From a checkpoint of a small spectrogram enhancement model.
Data: 26041 training examples, 107.6 epochs.
Rows from block 2, named by matrix and row number. Rows with one number belong to one channel. Each number is 500 + 40 x the weight over its row's rms, rounded and kept within 0 to 999. All counts start at 0. Numbers have three digits each. After the name is the row's rms in percent of the matrix's.
# convs0: first 3x3 conv (model.mid.0.convs.0.weight, 256x256x3x3), inputs 190-199, a 3x3 kernel for each
# convs1: second 3x3 conv (model.mid.0.convs.1.weight, 256x256x3x3, transposed), outputs 190-199, a 3x3 kernel for each
convs0.209 099:508496484509474491447506466556538502417471454422469487497535455464499451496504483561561477489526440512502492432485555531487523461433505500538456524484446551582465472510579531458498496491487461423419467435482461477446523485546525503528503499437486470497496517508516506511
convs0.210 097:556560500472469530516456485512506492449411506468491477504514593461432448512486449452534492471439544524479480463494505497467584515453499416455459475459523480456494536478422450495487504550498573485456486494475507481493488472488454469530514488500521521484474516457531515489
convs0.211 096:504496518519488536531538513528459479564489532454456517516521507569524474511569595441447485497472491494492456422389483455502588526534504564561589455534549467456472436495397563519455520460420568579552563526539517476442483537560461511510484473453465518535455517552479493495
convs0.212 098:537538543540545577477515594470449417488477478470453489546548577514450450460467527480507465484496434543459382479448503518520562500508521503511483536529533495487506487506473474463480487510486525515515539485553481466454520502508523547494464494509481478512527483465553511499
convs0.213 099:513427467533544635532523489563602530441473520505499581471464415437503554504452404529457498512500453498498496548515467589505541495491461474508464467492561534504557434465521519510462395462539497441508467490470544506559496441520549538501487442488507527514532532505565529480
convs0.214 100:537553512473506549504489469452421453499584480470493449451421549534542492506544524518495471437486560558524466541567528489475481480487520490464449538497470489504475595541529524493475501508478526532456527528481512525490492484460535471482527512509477508558516492527536485475
convs0.215 101:519510525521481506411414468529569467532575567494538468478510450478505475463492451477469481475506510526485481527522525528467506483480468515473461515493464508512534518415468535547476489567561532497446527494475549515476525462398536514467455468486467525509524550478499511440
convs0.216 103:466499492492507501490506514495521557544473465467462458423508572475439543492537530445496418484492525471462456492486479540546456491497495458484376524492557501434493463470470503415468517499512520438506485494530506505479484464448528538524515483457541527470534489438516534521
convs0.217 101:444497554481563518506501482461462578427514624460524418512490499440484596452515529531451387526514427415409436497458490537496502531504493488533484574529441490467488463515546502446464554458475543572465454517531512561554528511423519520502531445502491510480444460531469500543
convs0.218 101:491491542466449530472489512570594526457560601501509533520499514430457454505484508555485508539472483492460471569517460577457392526474467441455529550475459529485500451461518540479473495516460454425490451488437463518518641526454539527487508552521526440450507515533477498535
convs0.219 104:510519481532555549519508506517536511546472441498487498492492454497484543502580543487546561532506530417476539528528492517494470497484464487462507475455505545455456467539477485479470455413519479469493464519558425508515456542511506509489512513532538441499530506539571441495
convs0.220 098:528503467439504475476472456522546565506501429499555452535581474468517496504535483546504447547475480517489517527479492498471519527522532434473459513482446478468417469557495478516495519507497479489458484492470433530499520499439491506505588529525501494547565470550574484512
convs0.221 100:498490535549524498534509441589545467434509493501544494482483561483506533485546458487551513425469501453463590527477466601499491535510506566579520472436497477506483476484494493438455484465412543538526490503454504536475489485432497519487474514524527486465525493530520505470
convs0.222 104:472470502458533436456488445537486518521459559545388568470507519472481506429483567461521554445566600464577438562512482547534511569460480490441452454513551344571543471445462508543429503563544472513470577471503588454448514466525515565515497517478561523546569469483468485503
convs0.223 096:511463494493518424457475473375468534528522494507503480480489483510494543475469531431426508525486561514485505505477439458457493471473482561524511478509473473520568418440472475436423475497527539551583516502491461526484397442485493442469542509537564558602497470471523487452
convs0.224 097:569551537607600556591559542512581544482509507456504465496492509474489539451470494524554584517484495469496479542546471504504480519521515441498489432487451410448420488525479540534529615553482489470559486490523517475454479477431469488470451492485471574558496547550477504532
convs0.225 093:448458552473467492490537513478467504545505498615629566481522521472462462507513497471520544537512591521545577456492595472533629479489503529544427491492466485431472436447482507516523495538481492454450477480487486499531472441523470459416478490457446476450530489455505536493
convs0.226 090:455544519462501510455483472541580538483560541555567479509526484503574495444518455524485446468465565528554572479485458479529499506574495442497451411479500421475454490443460500427532517488490460470467467451460465436445518521459531530449523520526445491548446485489424423398
convs0.227 106:476481471434476514462461523399480522516559456594576369480534600428494539441480508466501497413555499452528475485510504470502560487489531476498538490495491468513512502539552547544533512506468538449486469431483519452461490486508495541553497494517533507476545512414606515461
convs0.228 105:551533579489504558557542511519444525487519495528551569568567455453448470542471493514545414486507441438494504489452586573539550536518510520482410481480511456442434471488422496524516515461518458485456435456461393428515472471473520520454495527505471433504529507546566532492
convs0.229 103:444519474489506443527501527437537501507480537463458511479507445466485520512497514554485524491552439522461463492521488481507484485527559539485465483516491498532458509446460491472497437508516519468509498501509490517484462479484505522486512513548551538443522507513438492467
convs0.230 106:466550540481523466519505535448521584469438512596503513555524484448482462551509507485478538527489491515434496427477491523500479569496451540533508482550425458501493535472532556442403498525531490475455486535500510536506535517488491510533467400535446510545464458521525520520
convs0.231 104:493461486572502451514514440464455439522523534595476422486515462565545487517512463467426529447528473476470728526497511470512562440459521530512564491456451564556510468474562416444620495490621529523456479485520492490538479519483466532542497518595503427515541499476498529486
convs0.232 099:494500462489452441542513481473593534471525563420486479487507518513498455539488495547474493497533514561514485481476427584472429515527512559537504520502569494492488507457530492514521472505501515459526511459510540493505532502513558542496519517513506521422506500468532560538
convs0.233 102:534465449518474450487434453506480605499476536434525656562508446521511434501528509433477508520494513545566504445481494507488503498499501529525557562541536508483445482547552432537529447479559453496525518530569554515526501523519521503542533492521538491463502508479453471537
convs0.234 091:439430450468485506458467487510516487511494526544519511514473467488444440469457439504528538498505524501515513524489457452453427457497460554509474535493507573558571522501493546538488470466447538532572478496544555547560428448441411468455442481485580546574584556547542537530
convs0.235 101:522465513481483560509488525546489432481491493454489530596480437564508508532500528503461496501557538506520465423466437478470509501504526477443384515516482421442440474460453514444506450487508486470510508528477503502522515502435483515488482503502462394555488489548462539532
convs0.236 100:440553505500552448489478481489487463536450478508489417507490477495489456429547516441502475473490436410517438503476450447506558529583586516457507538468481443470481552539478455452452557434415533515485478509505480512476467456495484489473507545497529532534475492477467524486
convs0.237 101:509513480474497468447483485491467497493497526497657513513573469429448507644607441461518487435457493457522461500494487531536531488471448484504526403549527555442399516526519469486468487522546529533503513489533401422461486493467482516489504480478500542496470560520443441421
convs0.238 101:525462504497448479530512507512543544544497440478424532500478531556489515513499552502555525465494549473422439508558471492523453523484486426495439426475526510513497486497471459531460514528543516511443499477518472529506508499471586516500528479508502492514472451470493492504
convs0.239 095:521463506513499509446444417590508538506507526550533583473553483494498439483523529439432464445482461472446486413499562481496539459513497507521485505505464502518561477559569447482500398432463509519438485491448495517472501484487479506510450473518521516507562524474510521490
convs0.240 101:457425466534479470560501459500520567542491494626544490477495530508496502517481533498522509461538529510429465529457474456473526487494478565443497568531464508548472562582473478491500497566479491492485483481572490484534557501459450470462471516503500463585507504503536518497
convs0.241 099:527457464517482504447455452467475465546503468446456442496470452540511508543525505485493520521473511529498477568531496536491480425501456480461535520482497494470505534509504483523533477453491496493490532577494471520479430453470535546545432465501413380309529497453425484504
convs0.242 101:606490458512463471552530463525567511558461468477506533538527492537493509452499551546567501562475465450453475468504536500526489514502458529482487510449480439492539475521455521451491458428527527543434534473430518502494554477499501490479506498506511542497498466501484378489
convs0.243 098:577549534463508488566497503455521562518541474516470477502491470428498531514489526510524570545504496545551478507539504530533519520497508493499489490497521510508609543504398497461475423487498468490501472478483443509493509519569458469507476486495445514500468455528554497459
convs1.209 088:458497551510469463517483450532540550457489529498541539464500540591570511560430468474482467587576494579487503467468579502488489491534521521538432560595486513546444492509484499544480474483516484456481485483477462473457542518495531578602489487525524463497534521513515495505
convs1.210 085:491556458531586521475514455595574543613557512622562485465472456507538486505514567484500512501574501520567491494527535496458490497506486472413486450480431457535518526580520513529468415513503566506433553489410529495480506501459544568551575546549520531488512503468484481514
convs1.211 096:503513565525505502459453417568580503492477508533483521495406392531499482486486573507463463524472465553545513491473505411413449474478491582496527545529530459488461496569540462581592461524489560531447502496486464510436465435478522516532473470456483458453477469421487522495
convs1.212 086:461514549540583527454475448479462445549573537594559496481504457456505469523472416550586521499535495505519545519501532481496493434466421509518514480473525524530493535533506489454495505490488453430425452465415457468455512510512527531507472514447564516521545548536489477538
convs1.213 092:539470442487504478454495498495518514532478513459455465431404391408465498518503457476464404525489526562564545507522551448475496475519503477501399453504471525550511448484465513526499479514478479552420449518506424439454503502480513528454456438457547461471530494521500515508
convs1.214 108:637542599499431523442508416492495505476503509501483451588479492425608517520507542522511431482466412591497437413513472481464456469490464509462492530543491517490483499489488531497441497604486457466432496515487440489472468483556480460541498454470445442463457451459488521535
convs1.215 093:494524474458487498476564525465428455523464468494459522554493475525521481531453453440455485476473482471481474522535502530499515552511498468425481471458528470473508517458451496499558488525543496536539527499512566559551500512565447543524458478422493510549556579500474493506
convs1.216 107:399441446528522548504528552474488506450490577474469475592565550499484459516453510492502551518447520535583502423454484488453474481469462536500492531540515533478479504456463573571506492504492432455454467456475484554568439421484558524493460512504496479431524491481480459477
convs1.217 104:480491550445484517477556577506481603498480490475486486482582557513472494509530493523523553515499489523463451525483486433465457444463528458448372489488493543505515466476523460515514515505540461480465498516464495515521522474447527488485517470451478541462483490486480470504
convs1.218 094:475512484411507510450485467436426527424431490514505502488525530474477496507516504450493455457471467475524491526505442479515541519537585547483385469497479582600476524494457583552396589576487493550441544529521464468533507514600490472495449405451550496505497458406500475528
convs1.219 120:518445472489488466510523447516643632533518533561513514464647645468450473483463480498483402544510567563551542520619507521546452540490518482552562516422479476505493521544442479552565505507554494464485440472526500538506443495617485484502430480438505475543502461509488514523
convs1.220 100:558631510515548555548508485451449551482445504545492484507505531498475421533468432471526530510572514469553522546497545559568597500508503526524491526468445522444472408453485457481466447422410514521550480543539477546558555528504569513521497533484520501561523564545520506512
convs1.221 096:474507507530613525498468472479473474582527524469444418468512465464466477414427465471457498501497499485552470441523542473503497506518545491447473468512538473491535443407492459441483434437471429468455489510465539523468500497492515483483563541489491466518546483464475534518
convs1.222 111:488496540521494548505543486454466448498469477467455390459472490471447463532537446511511474528483457506386414469538598511497524557445516475482451476469449458541488480504520609554528420456469513452422517508490524538509535465483494490477476429487466500501426538480429540581
convs1.223 101:542535491496512495462446478436493545473513536491522533576532491447455431482554528458487464469495482470476471454456505483487416494479446479492463480528449560528526472484477540503483541503486450488445542545494515461469491452459537489506518544537496507586425526548452487477
convs1.224 097:488489515512531503513518492550535488556515448533511474457536480503538521516484520489459486466523517434481527504485515555546536516547547486502482467494453431462446537463464473472462510494532609540491540506484575516475482447414525565540472477450493480484474405444488488518
convs1.225 088:576555460581586440548511459474482497517487476471500521534500506544522520491485504483509493468464453437485503477438475458472467488464490456453492537523499516547530467492442524496470432480480551539528508505544484489514562547498538543460551505454501477442545495486606517473
convs1.226 087:479576546487486513518488542469518517506562512503513499505538540479477481548530530504519519503527515494499453461457509453469498499561526504517487522510488506499525503475478535492488544490496531508484494489453432470489495465467465450449536486510509560521524497491490510490
convs1.227 104:477552549424499576451483569529512516522529504512430446501555537387524597426438541457464518510479539465486543485478470521502492506567550519432489561509534564535551528548589472511537443432432505483463492486456596563503598562558493452532407449546442506491512504459469483461
convs1.228 096:475465424423492446510565488474522481534543488536528497510488451557486431560503460394452463458516504492502486593472495547487464548487449477515553505519524512525501468463545482457484496489531531521532523531487623601489515496519543506511526476581495491447518575586444489489
convs1.229 111:489532386485563518512490582475540552516537536582545518422447582531429501525532567545492453492507473446611535532475492506481493467461500571498520499497461516482464442493488508511530476453501511462464568510558533564550464562550497529526471494537584517511440470556433507479
convs1.230 101:468496501478496467467501506512493496558555537515561530525538470530553501558445476493497553399464492592528505516484487534485518437485461516455510440484460444476496501516519513540509561553590552516496524534493535480489481557554576475513496582573404554477406597501472506535
convs1.231 103:483431442473492462543456508619566452490517557489534512528531514428490492523462469433393532535460555484511521506496504494490518511540501445435508518523497540478405484483474523499495524487549458446502520559553554509441469408433448468521457524553463521468577520527565534536
convs1.232 093:465480446491454437494528494489525527428485541448465552482503478496475550539515568497403458445484517493454516480543512525542506528535498449485467455494506520474495495537535456471509501531514502513455538499431548515452507484491527518534525460427507467499583520516568565467
convs1.233 093:457501417476488433500535494429573525416492464401450519480419512498471514500489437492478469527551500588549518513484494472485508464480485457509427503518496538495443492454535534504543517522536441405455497530518515548522430497480425500455517496454530451514575481589498458505
convs1.234 092:518532490506511468470487432552504515571528540520515540553569546540565523458475432469480513491496507503507519518515528525531536486508533516508507525514502538540536486504514423471485433478487481519473497556476525552448478462479519519527503497503458481496465461472474446450
convs1.235 103:439425527480439533478483514467444519505520543491557489492533505556486464560488435520519499490477461460427436475531370476485409472478441509549492447456457439479490529527498514482502518438467592491516528529505474493433479460581447501562481480507502381520464477554466466515
convs1.236 097:439467476515535503519505477659557481567529447530562541485541552522460514559454442478413445536517524581600543476502450471496495486526553470592538396502523416428502450545553467452512536473521496427481550465424551464428554481528493497565415506506502485555496520496497495499
convs1.237 102:505475485491538428539458518460477545463473477510483525478398450444457488499524610493525540561584510605548429459483547490427511509457498571479462487450437578523442451476495467574465411515503339524478457511462445461460593532531581455418553459500456392501519479531505496495
convs1.238 108:522536562495525516505523467486466424529448456578506443465543533417462475543436440489475462463470509492506490557488489469485475444451496499490445507521606529450517490513451557504431551540489480493418490430435562512511516498495536469514571529489519510465505488530505503573
convs1.239 094:454480525533538499556524506514451516455461533466528545498426484604489512568527594504495549543490484534485525506585557499541528486533516514489501451422425415440469554527493504517493475443467543519488544516473555523466526477472476459461476501506469494461497477462448496478
convs1.240 105:637461518499477471508469440475465465576524441567533434504459441449530537488528525515508451479520526494478475442563515432518510462501483500484466529483459465520480472438466494533499469525468492460502501484468516495524549546555504474486510464484578501434481502496549524500
convs1.241 095:563492468501526470527525459564501546456458528558524590497472496514464490553492539472438456516476524545498527465477509466428458442451451501524556507497510495471467498492476495531474544546522478456421505507478537507520455493472483481499519490475477508574504435515507485479
convs1.242 101:522438492565619442606516476490481494392533478455483529469466503491525459394509461549520491489538500563530497505486508500529560540478475455512509515512548533473529487528438506451483560504456482479476493521465527472531622560535513469536580560597471496528520609566475532504
convs1.243 094:598446468524550512524442418440497515481511506513483495543522524468516488529529481525493492463460473488512543405399456424467483534527524527505550514497479518484485463437404538494491494450416516436435500479472430469485577570521454557505472509478573542427544524533500515498